config.toml
dataset = "songs of 200 made-up bird species, synthesised, often over outdoor noise"
num_classes = 200
activation = "silu"
conv_stem = true
mixing = "mixup"
residual_init = "zero_last"
epochs = 68.5
final_lr_fraction = 0
Rows from block 8 of a small sound classifier, named by matrix and row number. Rows with one number belong to one neuron. Each number is 128 + 32 x the weight over its row's rms, rounded and kept within 0 to 255. All counts start at 0. Numbers have three digits each.
After each neuron's rows are labels from the 100 clips, of 14976, where the neuron reaches its highest value: "strongest on" is what is common among them. Only what is clearly more common there than usual is listed. The data: songs of 200 made-up bird species, synthesised, often over outdoor noise. In brackets: how many of the 100, against the usual share in percent.
# fc1: MLP up (model.blocks.8.mlp.fc1.weight, 2304x384), inputs 0-383
# fc2: MLP down (model.blocks.8.mlp.fc2.weight, 384x2304, transposed), outputs 0-383

fc1.624:125112190123158108109106077123128128154124108136148181124137133172131130114168106102095132105165073100107108110150098087144173156112106119119129119134133097113202136060094150104112103157144133204109094147126149172118147138126135116123137155136089138171141126126107105149093188138143105163165110140129118085183140141112148108255172152114149083138137181179157166142145089142111094115129089074108158123126149079202125103134147102125036037168149150083140112118111101143124109140200087084172105182125133247185149157092111101058121119063087102120123129142160137110161161109149133134169099130137137075109177114184074143142111108132125105115147153094111076155154137126157153112199114123087112181114104055109080120109171073089125155164087111117146143092124098152135128116117132152167135085180134131078145053133107146042119119136104102102084110139147088101153124113102116117111175163137117090153091077116112105164140153149134140147131122076156130161134170157110142139140161146152110088157144155119127114120167141162169152136102128070083153160079089160093111117112107192104077163118145125097151109132182145144181156191136170057099163179131059097139131078149155114
fc2.624:150150184109148161094134072177149186151136132179140163134132164152152144166061112168099186162147098117137093172127194099129122108103147095153129118104140080155153112127141131102145186156118128158116112119144092093151113134085181116091149140094129201079126155166125123114086131192132145126136157103198117109075087156112103056166135130105137118145073186164149137096138141108109073077135170090169101091105178190132134143117142146103103103079086145138127126096092105135181145100117130095101098170126168167151108153075146109127158139209115153057081091053088163152124115090132087172157094122064141161126180147157169119169130142139146117123138117118087122129157109095134110159130104139119101101102120128101046140135161173148166167129094147123135134105202148118086066190129129093134130135092101136125115098148131178163128132099154155124090127173098163121157108188097153115043115108133141135092164154129153083174102069135147133099079128093163183086109085082186112111132156173165084160181074123137149155132161096182150183127148128108121117121118108121112086146149127108116073179150097074125153197113153127089140169108148046163050136170055074088125087153089130132
strongest on: downsweep (55 vs 25.9); first syllable: downsweep (36 vs 16.2)

fc1.23:138136090110085102148088109134106158149082088144055075135149138140161123176109169129107162088141167124106156090150120136106172136074118149088137151115147151168188120145190139117035121126111110119133056160125116155135116127125107090122099084112124106129092164038106125202181131127108128128061111171115110148164154114101161119134114146125124136162149173135148127091094161157092092109094107121171087138133092073083124079099109042172108066130114119089047165086035131124167130106100115098160133095151148114155145073102129117133126102135130126127202143093135126149140126098174116183047141119138102115161145103136083159169086179127160122132152156074100117138122135117175149113124119120148162108134148106085081115132119143137159179153099105077094140115153062098116145098123141092128145173188141108113197123168091158126137122170122113127142108118111108109170085089147108099061082166114147144132156053103157133115119201119119193100129076150119168129117100113055175061116181154089129085172117144105138156127113064148182203123092093107100179117149169152129091189094143162098141112150084115198135158106089142207118158136117141131136118050118138086160114136141114088
fc2.23:118176162127142132146166068175166128140116135162116194103075164162058104119045117188162103149161098111100061138166134157134131136129170088130135083056078106134131117105144165142116139083136144126147142137131159128139096094123073181147098114142124095122164054085138133182090113155158161097103175160148101090141083145124096097097117126109122177197131102063123085150106101179142140151166136153139178111146164177115094179142167099164178073083107075164104130142095105132131122122141084137135062122132130164205125088193149116121139166167123139196117146132130138137162151157118129183185099096156104096127158079136159126133171128094137116135191145103122139121135137134119149089144076218111109134111142158082119099134177098099167186091137110140120130094145101159138150085105035118161164123098192126109145129163134112101076168134106140090158144123143149092121180113182157141122098128175104117089127104098134152108108058144137140145130166210103122128155124094132122126098123101143117209166141098164116146092102109135133134107105146156075189171134147191141151125141161152107120203158118145121139076148130150078109087081172135036089161105091152154204083149128082155
strongest on: downsweep (56 vs 25.9); high song (49 vs 24); first syllable: downsweep (40 vs 16.2)

fc1.357:100124182149200080123145167153141202171157165096122152113165144086080126111133086110153035187098215184057144129183197150082143165119132129137141171147142130122131126114159105117128116153120163101119096157048106084168154137131104122141138096079174189123083196094135148169122136196041147146126117161116143099134149113130082115130171175108140158131148180131126162098113085112108153126159169072141173128115161092102158115080161121138104135125149141157169090106110136069141119115185125156135091180132161124133130120128116132125145137134128143078110125099101203193169152101169136116158130030115143089153126184137122085140211109104147127109141148127098161113079144156119202083150130123163178066111180071126113130146155161077098183124065141145150138140087164155122142151150159194126128156124124109109090187106142110114149136156126115144145135103159154091121174121077164137138149158176119146100166109181158100149142117116131094205139086127094098126143164176119148131113132124179092140090138107126121134124090094062119160144125125096123137105158166156163113150140135133132173120091111192151089140120156112180138122095101176060123098166133066118109081066144135204
fc2.357:164129144109166117131138224128078116171136147089125174081155111125113158134124127136153086155140116149119160072096162117040086127160128180155156109136119095102105146156123130119140205162124134195060108137064128099143106121142119094087179123145103114111092163126137184104104142105115144167118164109156160118119154123165137075120156105122044116132175094187174097094097168126180182196133118165099103128140091175130127091078217102117129133102080108078143122072157130133155139112150141112143126111128087135207119132199113145167145132076097149131139161183061160119112154128101140137133093110134128120130152145066135141148162103122081063100130124116064116180161154103078123129079182104128160108189176162095111086074118151138136087159157171095147161074091168116171056102090151104106119087121128083154158067160126111192139133122085100228089121138108118132102139062138182171094103123133155150093105143087126129132119160101086104089189081166150099121125093130153183123086105165089126131142138155101134103072153158061160188127116127102166125156161174145162147148124119143123096094152135126159095116044118073113105149165125160129115117164105103123091140102106115135
strongest on: upsweep (52 vs 22.1); first syllable: upsweep (43 vs 14.3)

fc1.77:139081106175142176132097140165125148132163131084176121109146136164177109065160179076150070092129109137118133153148117137103145106152097126106147087102100030131123114142142125103128105138144150138133096129137062128150218097142135121172119113064132146112142182089112101152160126116053106133125171144092100163077126143137125079122135117171138101159145111124119125110172105182111124139165194168163127140084133133032113162087115077117038130131162123130154206125101208139170111132133128162119137037141169094113183152155083119082166111127110049134106140190121093110092126113141185162112062132140084096122161154092063146139138124131178112091109151145139145120097101170103181059131156104074108151100116149177142094077153159188070121128103156115153175144111156149119073136165119110106146082173162113141128115134181125167145103125129121150145151145130101133140132175153132067129116206144069118140145127152097101124157104091020135100178095098071162144108069148176106147124139117135132149121126145115157143106131177134209127104145138173136139125157119179125064182084149127088147077124156105125097162130138127157129165139134126153176130129101137075070152185089097142
fc2.77:167096070097169088105070105040114111109115148155076100139105182169146145132126124092116141113136139160152136146113096139145116159099125158067099172145102075114209128094077058124104107125080113089169131057143144099087097108119122151140105186161144109068173061136142114127117083127092143114207097126118175103129155148121111135119141132121092100168090115112176070140147101154137103089186122145100076115194122125121177133099171176134178102067126104135117101149127121159074122095110128108125086110110165113136167138175177106101125166154213142138114146125156202136173192119149152117106146131084174140069141138127114137179146128143162136072170106132193103146179161162098121066133124089163114158110076138142127107122143106129113086161157131144112177130063153116184109079099109152152195125145118117159118135154177187121132141115064123129153100110137151072152156088173176152120134117119103182089127048085131183154145170066110194143121122168152106141138122113114146127130187092209108126171096164128136181096162088120090099132134110083168126106142159178144113109092167133129150161116118151061166103150132171087083135130111137049114147150177136125185150126132151133
strongest on: harsh note (79 vs 19.5); first syllable: harsh note (78 vs 10.9); rich in harmonics (69 vs 30.1)

fc1.375:140188178111183101186171117079116094124090115168136120130203135128143116060104139107126107119102066139170189162116161138111067171170118150155125116114147095160152082076136104218135122110147152072084137106110162144125107052152170114114144144117109145186123142109102123110151150100107160182063151084169123038088133132155128120137128103085143129164145228102110116115142136061052117102107102160101196107178150131149103152154150161141123155167146171143177122076150147101181133139102143079079071126163128101102065112158073137169181119169106162118119148152116162130146083109158098162111102110125136150155090111146094179075085124167125105186103101104132170107121150096073099121122114081116122107092161059100168152149147141097148150085117118152154101059144107199112046154077174112107188164083147110135148131154098119110168071089144087148100138123138150102089109155115133180138123099113157115105118074164112074081090127095125095147102149132112176199104165103137128132157161146145089175128133140127120142176158126137088096090131127086092186130133167112147186125164124120123086086147194158127186096145136135117143124102156155136113181172100120119093105132115117107
fc2.375:164057148164117111123123196163186155139107208159137027124180135103109113110151125157108131098166173120173107086186141128112202142101115132079103175192084096165104129184083171106122086096160161184125102156140098084126106128149165144123127175157128134152091107180188130097123150098082119103089151088159159109134139163066139171185082123103176054104106123166185126098161089124163092152120088187106122110093104162131168162199066141146122102121160179086136180161142126112140145096105122089141167163131081156088106154133122164195095097117124117133143088102098170057137086123093130131134145085171126149130120141132166114131105141133115151147089090103168157116135129136134138162059147141176147123159101101126101112118106126150127109145106099096104104095127171130185131123136115106154129140152203155180146171097098106137124117147109115115175154191131181135167120121129092130135134124126144085077140146162128200125170122120130124126127084127149132066079141107119158145120157141141116115204102117123165098090160154126073115110123173128034125158099118183123156106143164148147088091089123128075135171217171159104151130142151115154043148105153071081139118084113057136
strongest on: low song (86 vs 41.6); warble (37 vs 17.8); first syllable: warble (31 vs 9.5)

fc1.588:096065150127140148088175164101075198117163084112089158117189121142050126128099127163124117110148095116089125100077139119157110137166110079099184132106103182113091088169148118162126123076028182118094105143138134138175168114144189101200077126097151099095187117146165139143102124149086052129125152129106194111155122159128072163076129116119130123137111124100126168122161128133168117163154134132158133079154129145074038102125091135150146119152142137097145060113122137107094116100172108180173133136171090079117127125070114137150122101136102157095121114131091112132107099117125148167138114102157145079076177125138155163118119140152179104058119096164156121093108071149096104177143153075115121073142109127219129148084131113126108161073076210141134070154149126127075138133112086164138149140082121154169134128104099106150127123125153136147174117116117098134115178117115073126175120095120064055134109154127160133092146090123158150139202090178135124086122082119077114101118137204140085130104167093088142074097110118103135087126130140156155151173149121127085152062128104146063124138124142082148144150138044135168098102059119131207143107104109155138152135096112176122
fc2.588:097116096135128127149155130197108140104080089066085123131134089138164128108148134115120116086157132171107110138111140059120129176220120141098133138165078135097098150123185125115157127163170171122179159147105146075119160170114151109099146094169111144134169146174082039110136163129143163173128128043132162074201142120111124168197119171120140118156105051165124123156124125137117144113167165120148100134125088157131164136159177145159116090140190190139128108126117115111101116183125150170125106087118115132146079102115117165109128077090149092184130123134161138154158143114155168125132133127039115127114166129117081070150160111192059090164071126157160114089167166166157129106165078092116135111099062085137102118130146099111098169160183104140183135148138123113089085176136126164107130161078068111155083189100093097151118078155117083137101130081155126101110112076135093119091151133104141108092094073071081111088104156102098116110138193087140088132149076118128124130165198091187135121145164142115075164100088136131149068115120172101135099130135079113134089076136111141093127121161110119129092188080172113134110179133151116172156143120153157136032087163097167173
strongest on: arch (78 vs 18.7); upsweep (77 vs 22.1); high song (76 vs 24); first syllable: upsweep (75 vs 14.3)

fc1.38:129138143152144166089092148165126074195109156111188137050125141093116098159158189104147147117117133154159146156109127190101128150119068082167110119110102082151149102134127159132171123156131165140118143154117087149136133120147122131099128169090134187080173163071133105136162150105217107155190144126104162143167162117133095174123077104173078154119129127152096067095197083102129058139156167171129136151132123157140097159186131156160146142179079149136105127101133178098191121091148110120086138127138090183164116131125131119098050116094122177121134147128161107122133134114175113129087078049135068130112131186141129128189097124187131098177120158065158125094123133089060119131151087055127019153120164140134127153111164143138119187118163122071135135103134162145093174149134170138087127101109142101188083119144090100143106102106155130119089070103149118102055092108197097145097176156205141145123130112142163119089112152104115133137126116140136138165120101134118092165092138208100157084099104144096154151120083152110216189127115096139140131150175202165111114105144174132108102116156103114166185132104157118124112088139124079121168171129105120087160156102092159160
fc2.38:128126156168122100134046165160146113113112116114108105146157120128181177165130107091225180169061144155165121172118130167044145178126106127091087128111070180116126144111110127173085099067117120110142132132127150197085106159114154153167047091209109128203115114129142111127153144128100143134174159114150131118115083142092129107136189142103054152136164088122145086137138093122181174149074159150195131147131123080157113137089196132140147132138103126154144130130211095084080130110123100146125115057091130089134103115135158130055133120166131131193134142135152121091099115116124121128169136138095118157152151164143137110073174137115102074116141140145170140149173131138137092165109093116105098120119121157151139111066123085108130146179124117113115135104206139131151126106145117080159178052141130078154076102113165077115104081122107121128163096101141143141178122095128139090124131123117046102153123131089077157178138169141127149153080101101166164121125181149116054136172099124097113128119086143097212185131164156155135112147154109178143112087123075163160137088135124125111102120118138115147112147124057230191125151134123094095134120107194121156103213146114152082
strongest on: upsweep (49 vs 22.1); first syllable: upsweep (42 vs 14.3); arch (39 vs 18.7)

fc1.720:152112152091130092173144203117093141064082185144097111086163125124094111133188179091127156141144134140077115089092087133120093112087139120107105126104149136129078120073160185131144155098107151167146166129119151139153154115147140094106116062065113160142135149107202133152109151095120127127137136129096092101093141160089123108115136106197102156075119122152137118132144130141143106162131140109121174090133076180137137160145172117164146153165161154089097126077166083158146081131041126184170106133105123166065146158120136082124122141129124185108142141112081133138085159154107071146134104134111101063184141139158075128103099204119103117126173082127138076128126062146132089112163084109144174125132161131132129113142126110087137116143107158123119171134130160087102171164121100102093128154106121068168177119109172117118073166157213090159098176143093088097072074115109153097173075170121145137132147120133206137138175128156078155135153148160143093109099059134158128141092129171179142115113129143140184088170114174138121067171063091106233146147185130106089124110154157173120120170092133153164063121174098120092092138100081103098156146221141139113119187154081101101
fc2.720:065109133198158168099128112141141130111150150146081114093148109105116149143115152083149161127135133122140104173128155075127109097124102132111120100132138209133127158159138164114094123188052158152145083110130126153115151147098155154198146117140124138159110134176090211128138180136165131147152107140171075092088071118209103090156130159098103098080184136128102110086106105102175110150081126086116099153199111202157089133104103133160161110160198135138165143110105110179141135177099148121152104151158071137054100117038115176108134105168094152067107094126074089139164162104177088103108135214165158117171127095124128150097128099159136133185140177098129209154131144132189074053085129176115101168109139133104116157088150141145100139194118138151145139124124117117074113151162078127109142112050109140169153161122095124109134084113152125128097126115129117145120099136147096109107184159123120186114176129136133139139121164089131108124153169076174114104141104187139145170116096139097111151142134099149170111113126159191181126060134134171049117126164028069086115149184144110087095089131133087156160118139106090143103173077116088119143135122088119126104084103130148155
strongest on: arch (78 vs 18.7); upsweep (52 vs 22.1); first syllable: upsweep (52 vs 14.3); first syllable: arch (42 vs 8.3)

fc1.410:117127137139145130119112130084159077126101147101096050131178107154112129105119097131105078109129148162121133197117128120128143121126107086093162106075110129085106124101135127060062191175104141125077158157081151118133146161121138130113100149105139124164106134118096123184116140165132098129096171095159107153077099081124182110164138140156095131199098175110169066140087125144166052134089162178128202095182149137186165160116079113108127107103144144132188124164105128129126159125127111100088098123163161168123157139126087145088122080159119132190168093139155174144124091104133149181058133160086181142139161101145119164151137113109131146079149081135164106179119090112078172145169153097114080159136167123140110129141123105151113118197151129109091137125103156154092140174121149141133184085065113172148149084082183176128161080043179206126129096150169221074169165107160143082112113105188164127131142181158096135178127164082059115126135081117113160094157138099201056153140160120143087181108126129096140160100139114151140123119123147137160145136184159148157126159057173102139144119127119143123106127111113083135172112143200084196070148141143120186106139160127136142
fc2.410:080140072159137115151056102135072107078107067075101142121099180155161144102063164094088090169087129138145147079131164148180155099093129132123143102105162109169184131075112104164108116122168117134136135140113122161109158102122129180162189111063123097154149092127118115147104127138173185098134087183132104108158204105074152177104117130165130149157135103066168163134073133116074108137191180146197102122137095128107173178091128095076107135144138135130101149145133167124125142200181116085092122193109141117104076154119166086071093153078155124117129106095141108078077121112080129132151163128063100159124213107124102150122090146145163140147109117148182131156113143147074156174093176110070141122122129137088118076157132052124117103186161120176113155131102136141096177056126165154103130073145110082116068161145117144072071145149138081175110116076150144155128148092155170099104136129144137167114129148204116136112169169102158117144028142129112101128085119111086118096112145174073133092135085097148088124121139185133125115146114105123116129161128080126149145098163138111147160121116118110143083118150138123090088106142113123153147135206127114148138237157114106155
strongest on: upsweep (54 vs 22.1); first syllable: upsweep (41 vs 14.3)

fc1.12:111093126116058127140142099135150108179150094109154114119173162140175083136162116164140124140129123091121108077124141111066179140133069040115114152091078129179199189113099147186150122089141146107033152137116097148106082135088134081143092166093147125122161115112165136120128163114130149103186149124085158137147095155135122100081118134089065131148136163150143137132149091087147123135157151097166142122159124196167053143136119145145148121103097107126081150089121073126163110143117159127105135130119078110103131142065104155167132153094156152165134131071116142111104134175181149070046140154177141107150086208091146129170132113108114161147134095091145134160199130198100087156123152120077159140127097146132078110057129093165085149131128151095193211173172150147111095111128099129146169116044110125119158106124081188131133163132215132175108218137119097110114166144195095149122151170175098149094133109152161061124143107077074118140108125196119129156127117189131130167150118117061122148094105150151150167162116126144098149091141143133094143194143144168121133085156151159075108138140103105157119140155117118079112144085088159164133173139123105096151178167173130112
fc2.12:081093154163106102163155137048139176110162150120159109082137140085159107174075116068114092090126150133135083122172141079101106199169119150105104112179082110136148156110147117097130172174138121141105119190110179149132160149094152162090124156177141174172088074048141110104110125148150149124135098079147108096114151118165177132152144142140089101122135132130148135196133128185170105090151124144084167151094094155120138120150162133140114095101140076220117095088133036213149093096157108096100133099103115106138078105193110120066076083106132081125126135118137096121103060119206142188102123139153116097157116104108125093140164134181117165136118131133085133163188105118125065139136129136124162212049080177143116136121176139143178103161096135140098090096097139107099161183136174091078127130144136073081115100107114150136150114089067130137132103103117123123119129061193096157087098092106120149143111081160140123103103175117165154118117155130162131155096119095100159135121134137140133086169077118139144116075102154127170126140153158089151098134103137136119154130185106109145086171087033097192111121135132197145153118147152121172080153068140113160101113190080124127
strongest on: low song (84 vs 41.6); click (61 vs 15.6); arch (58 vs 18.7); first syllable: arch (58 vs 8.3)

fc1.458:125130155113141136158103136170112177142094157139149132101194175144111096114162173077206111159112174188148094142165125111104139141138125139179147171100107088175181161090122138113123128167122141142134127191086124080136184047144119145160092102084119166132131137170142117113118162100092129136148150104105120147149130082128122107137192168118144102055126171146081109124064110083104145103057075099157174108095132076169166122187094118133137170138124115150180158108115096171131120136147154092091144174127147136107157042130158108071127141072182144163077045058176095122087163090094105129132145048103126163124106175106100110097087146170117175094113061094174139137166089157123098129150113109147168109096125110156093141128153132085156106117126154102108064112195201138094121127125120118106177123096161123139127151153073102106095101072130096194139088103098141069125157164116047091129160114110156071097154062101145132123148113165128114130088069153143142168107082187172169127147180121159116123098096162117128138147153116117159119178140105134163160128162162147154132154145128094140100086085110201145179123142156120125123100123153155164127046134103147125093139122209096148
fc2.458:135104092090131174123137142206150125141110110181160085153108083109138136137132121119130109147133155143035160183079170116147049101054114151126105150138084096139118145117115073163142131128113102131177142116159103117084188102126134164104106170135104050130089099175122065167137101125091051137119113084124074095096143168147120168124142164112108068093135141151133123073172097159147137146144085156141135111112135168117154107163146092142121143089150083059129095165129102098088154157132101123109096125175149163128119126163124119118166172112142116164107049143108171090175109155072180203117120093092166153137144155162158062106136134135192109126126140206154174169110167140075121179127127132137189145151142115081094115099154152107103123190166116106110136082104150195166171117106147106121120176124153118103104173086131099126147118141153116115138139182125101101125154084139150125127141134089128146120149095185200114167150180153112128210100063152158185091120113092086108188144147136202160130141092157134128229127154114109140127156139140126087146103087178116083098136101096142133117109141159112175093153141156078153106147096159116093104210214090114090139152108102078143
strongest on: arch (62 vs 18.7)

fc1.361:120194110156102089063162155079124111209160168080143157074107090073155091147173114180118101101149110097114085072116117123152090110100169111070156127110124123155125085105086116145151152135105200116109146135093079134094132160176164120140079140120186102160134131114083111117095145124181090136149116161134121105173109144135164060120160115095148121075089072122095155117163175127114165109133111088109191182150137121127112104161132137131127074132128183085158157135101119140209100103154158105145083127110138083154195122148153149138133132111032169173122153090157128162139183085048174145135079075163131170141125136113100086169144129152161136148182077093117075145134108118098076134144122147084111113127155161139103129070173151076147155136125130156165136114120127149090131094050076106129123132083071136119158146194081122129122096148145156156100115097135144140081163139151099111112146128157103127125106140120078138151134137146100130077172249154134100173135135172104100126114173160088097141129152176120152092105110192122151087135103131098172109112179107137097192147055203165163102116124100135114136180168120123148144066105178127134119164174094114113076100190126126111
fc2.361:123151135143108133123170114178094121117170089130119157159165104186128116099111190115144218144073051117111175114120143150144070111126077114153125179143149099157202175099111111097181115166114140170143118123127142094089091153142100106164169193070117100087150096044164111118036113130141154153174125144119174163174113141134181144093094107157123085096123152143149124149110102126118127086121170104172134036112132105121117127106172108103101140172116169060129117131078161147100146133156108152153203174101132098139125104082155152140113145090118176169131106161097123173161065136163133100149087115142132168160149119160113121104110167124125131098103161121167070144147122160029081121102137097094101166104118118093198104105153102094124120141094141144083149129099093104111152075136160129113174110078133094097112151158112070104125081144125187110136097139130120161133197169119149191073145131127157182144200142145135128108116176133122143140162100159116121115127096107122130138101102136093099162121160177104145093137126115155199095116061073163123094043042139135095125098061142120137128146143114153109110206131200116138119147131152125146084106082106145150135082112112216117
strongest on: harsh note (41 vs 19.5); dip (36 vs 16.2); first syllable: dip (31 vs 7.2)

fc1.701:147106138129127100109158142097131094133111144121204134165152126206100116074086119176138159115127119132093138180101145130159138159131108107143179123124146133124127151143133142160102165132134103142133141161051115106035144155140227108136072162158166138143113133132053158131153149081133117102107124091132121097185138102116112139111157134105168164141156151099157081120140120118147132091088155164098187040114143101100172098122121066103154162118162128083134125151125106110134124108115130111062084198139132153123045191043128104078103109119143100156133099142072138148162125170060131141057164091097145084124115104130103134125120043082129126119129204149123109075143139103138131097133077116181137127116159187143112140145167110091153138161112105083115122135059187150155168166142128087093099160096077143120129179131140174086137076081133131056119084132165094162137097130095155157115158129130133123147114142190150157104136123120070096122149190090125084167158141117099094170115123144169096116066151072100146083086149069167137152200137097117134137171057116142131067081033141112130116144120136120130123116147113161093133183135155135105177127176068130088124170096187116153
fc2.701:123083110119114160127099169096116158136114166118117094080153137146127131074118086058106102087179138167152110073209098127155165073145087127147151107108102052106162093135142140115088132086136122111101136078124093135137095177117130127078078143192075100118122067161139162075122141123139150174178102102105090080162146154094156153119121105117153085109116185075141117113137116093112086069089116178120121079175138148081118110072115180113127151142119126126088163095129153150166122122141116144114081131173090117068097135155132132098101150179119123128124144120171130182170105116085140129167125209152161146106162185130071130103187096154043170148160075078115109205132114154057130158115150106036156140141100144179127126102140137076166143121162138135127134099136113130096139128142078102099098121132151106145141168167139116123136147145092156107147189130024158102149088123174167116128167117133141155157135133134126138051127106032082155180130180076125166128081091117107177150086127113131137160115152073111195082148106153134070120113157089171095117137102190148110117160133127175142162174092173096135074093128050166109102085128126117180140120130139134107145162097124155129
strongest on: low song (72 vs 41.6); click (68 vs 15.6); first syllable: click (65 vs 5.6)

fc1.570:100104140142147141077149129147189106148090177098071143083132107152158080125081101087103134167154135175161152089166117085141151150106167122091134078120134168151171136110090149198123103107103164144116083152104155117140073175099130105117121100101132115141102166122080141163073121192133100093121129134074173122129154103103106105185052084083143147115184070124184130148075101148139080072111080132148143156113152087173192124169057132149157077157123151095156138137111158186172108122105168190141119112134081104126146092113193114122114146161179193143104148115174124187142109132145179102088143081099115182202140130148086126119127089105123140142105171113075084108139139142195148127115069125133110193152113160168142134101112115099106187028148108161107140145190141177110205101111130101104139096172108078072134087126094093127080108129131101108103125121097090167088135107175109118086118167116177149152096135121092148084111093110093131116174172125136150139167124110120132123123078123124119127129139142114067131085144088151130097084164126145142142141083172055078106109181083085095084160111095140148160140153087165098127113145155051146151174084152106187172153151115106129
fc2.570:085114081190112171105173127092190128122152100125136116120129185181079086083070128112123154072103180045088137124129146181117098150109163138077132120088070149136101101168041185143155105099086149096165110106126106127113102123130123114118124123098179142136142147134146138120081096129177145137126105121142151118203051160115125155065101103146108176209142142142102100133095119151107081113090140154095119111116198105084087139153085158071131149147127087133108181102080150191111070181112111159133075161136163122208108241143113157073077170093137134156125127147124117174154170150161167143123154123167155140106160123085203146103144134085142151124144096136093143173095118119084111167149135137165086136090131091112130061129102144112183144025142121120127172130137149118140109062099190132114091183165113089130140124144100194113096120116114085134117105111074142122119134195145145097149194095115171095123139109107144122111117158108139121058149148146116097190129155160084119107030128129108084166148166139117124109134144140133115142087089103080115178138115105112091142117157129105107144135144144119094118112102083123122099072148079123139155134163111164138185085143114109095
strongest on: harsh note (47 vs 19.5); first syllable: harsh note (27 vs 10.9)

fc1.577:116121129103126124079103128070087104185104133124180122187160128163107158127120140077118064140137149131125100102106151135174117138194173160158098100107160189081135117118140087125105072103139166145161099164154068157144138141143149160102099121113101133112081203144147113175110155145103133168081158111159117160161171161150152119124068133089113081085189119087080136054114105093148158118152121209074090157164123154115150133110122114150101095155116145073120165080142129143141115161096121149106123106095135165156147101136150057102095150164126110140144149139155139121073155109081174106109160091108180087088159169182101087105172138175133152127134135085181084065113145092080099094185145099089153165089154062107106042079102136109166063176105170141149117153109118130079085104115173107132138105084131128086113108159131119145116119131124162120103166182121084122088160164149125079136086105145153102096146120089096046098171106114160160131116127109112155174116143140082196173126176155107104141118051172135196159072116090115150136061132091160138103123149117120159116145145083142137121109155096146146134093137181081090068130144159105134204105091158186115100177103186089156
fc2.577:143186130134087121120114107172170112174109105186117161155151154133138084117171170176149120142185096150093159166127158143130142140105092106118120198069132163116147134066112112159134118151145143179113092166099121141129117103110086130144153150167148175107124124122132043101162162133113167149150129105149126082082121117132118145169072150102121071116143154102196139131141169151186123161138068164187138118081112064129084091135107134104119144103145163130124108150093113163095092128126155143136129107198149111152157123115058108145057132101146137118132162147039128108140090131111144136145112118142192167158119161168104081186115127096116126172116124124145132138199130137127074169088155122207143085142123185182154060136083104100059135169127085110160198117093121128171146140094172118132146104171152153034092127155148129090090156062171122145203124121077109120122090116134069127093160118138127149132106118154146153107112185146125071173154099147148158150132110098099079107152135136087102112112193165106155138114140082159110135147147157080129144120124142116092103153144162120050100128077095146180084162124065130082093078170090134053164126133077079146168203197166124150
strongest on: low song (86 vs 41.6); arch (76 vs 18.7); downsweep (76 vs 25.9); first syllable: downsweep (67 vs 16.2)

fc1.377:113100095095120103143160146172099104129132124135109114113102120163128126114146167124123147113088084091084135140105097116118116140167107150103124099136071117145158135160137120149099072141118104089146147123094141178106120160137123090147109116065101145037133156131091113161158141082117163151087174089137141107127138054135161119117109126155076142131168087124088157159184104116080146166131065178118167147138160190145113147154125093134132142153094165185129103166178125152090064051120087102071177107199113151134174127070103090170097128103115135119119112037154162105155126071136117111161105118104193116117117191190174134160075094118143148094165142116105079169150195132083134108090128121134105125131139171121116071201120200094187120126131151199129118119078134182092135087124116112166098037101069130116133139136155116158140107140131098068069095096182133152145165141184103119123159128158174117115126120095134088118170149111122174098133071193132118098125214139067162158107148116121077135131064111131112133181130123117053156181158169118168143095119145197149118130061172130119157147095072166157128066110100114127150139167153123100115187129139087138109135122140093175
fc2.377:162130204192048164110141193146143092121095088146182190121128142081123121106144129153115129099127130122131186153133116162140107103108165059130095164139096134115184125170149140155108091106204071135132110119155176124101108078090184120164151122134188139124135153126183086165131112144137145081121138162119194132150153110100050097141134115104168124134101196174161114136160115176146141161098134093122178112109112098131151164138162172147187102097093132145137160158126198113145162146107089140077139125169115130106117129129131105127119098159122109140144120047114096147136147195089085080152125150145049104124093105143116041160129123152134161122109163174119109139136095187113110148106133151149132121165171129083071120114132093168135100135112204155112113161165138081149106176100133151103173121107129148130152105179150128138137232195125158105141111103138115107077068126139164103145102110151090181129075074185086101059166180154146122158106150158140072141117093086094091150155099163177121097152087127197115142132137091106175184114142112100115095143141159075086141108144094130162157176135077178130131084084149142160151081133121107079151085128123110091133137116078219138
strongest on: low song (70 vs 41.6)

fc1.507:105107119174102088099149181112106143120108100152167166093097085155137085121129127143161124120152144121119100131151068152160056127112096161171104132090076164145109120071131141101154114127114148102170091161090086068146092117198096086166088134128067116199144155076190130156088191129090068132102151142160111125133151103122090134171090183094147141105150117094130161145127127175137152133125088122142182102197099135142126115147118096091092165130097150109154093136118104103131133080192069135133074112114093141125124137129120125112137134152064091149148036108165142154111117109060106101150082118134120143167145108100147126109126128109126112150116094183130101101084140112076161148152126114131156135101066094164077156119150159109128177131159124184105131133198156119090126096111062117084134141122111114128172144154156126115076135133172136095164069140182059077121151069158137228135140144102102064135146134152033121179162162156124144134115158167210091087130180111110120140101156189108074127106111163135054127076128153125200124171148196114179083150146171094117073158166107119092133134123135099115150128122137115129154094200104112144132098154120117133137178186098102056
fc2.507:092097094141138098133141115138130113089143119145143131119104097084150136100110164092182117050145125101099125143186094146122187062095209152095133167104169174162083122077099146120113098145147148063164138163150155154110143115110131149170111149104103124120134101111110088159042175129162146137135208115136139131125137170164134147140145115127088104104140072093147133123120097027150163174107132115086123190138135122170192130140105150177138134110103100091092140158123180085157098054170106076118136107105170107160164117160101093056129107067094073120089131072106157133144204110144144143135130161118137133134128073147184162174110107184151063127166053069096137096144138138130126152114087120132136120163208119112139110186117115193104117119125122133214147187124190149078145154141117079188064159167130102112086084120145117145163141146094115131172129133089123132095141120128132110138066193077171112128143184072145097123131192124107115177135173151144124100089135133140161164135116132187171133129118167112120108127039156141070149189099110115139117098116152094088131101142128104136128116131159147146067112113113065146139135123093100074128125145127140211126110130072119111
strongest on: arch (53 vs 18.7); first syllable: arch (47 vs 8.3); stream (36 vs 13.8)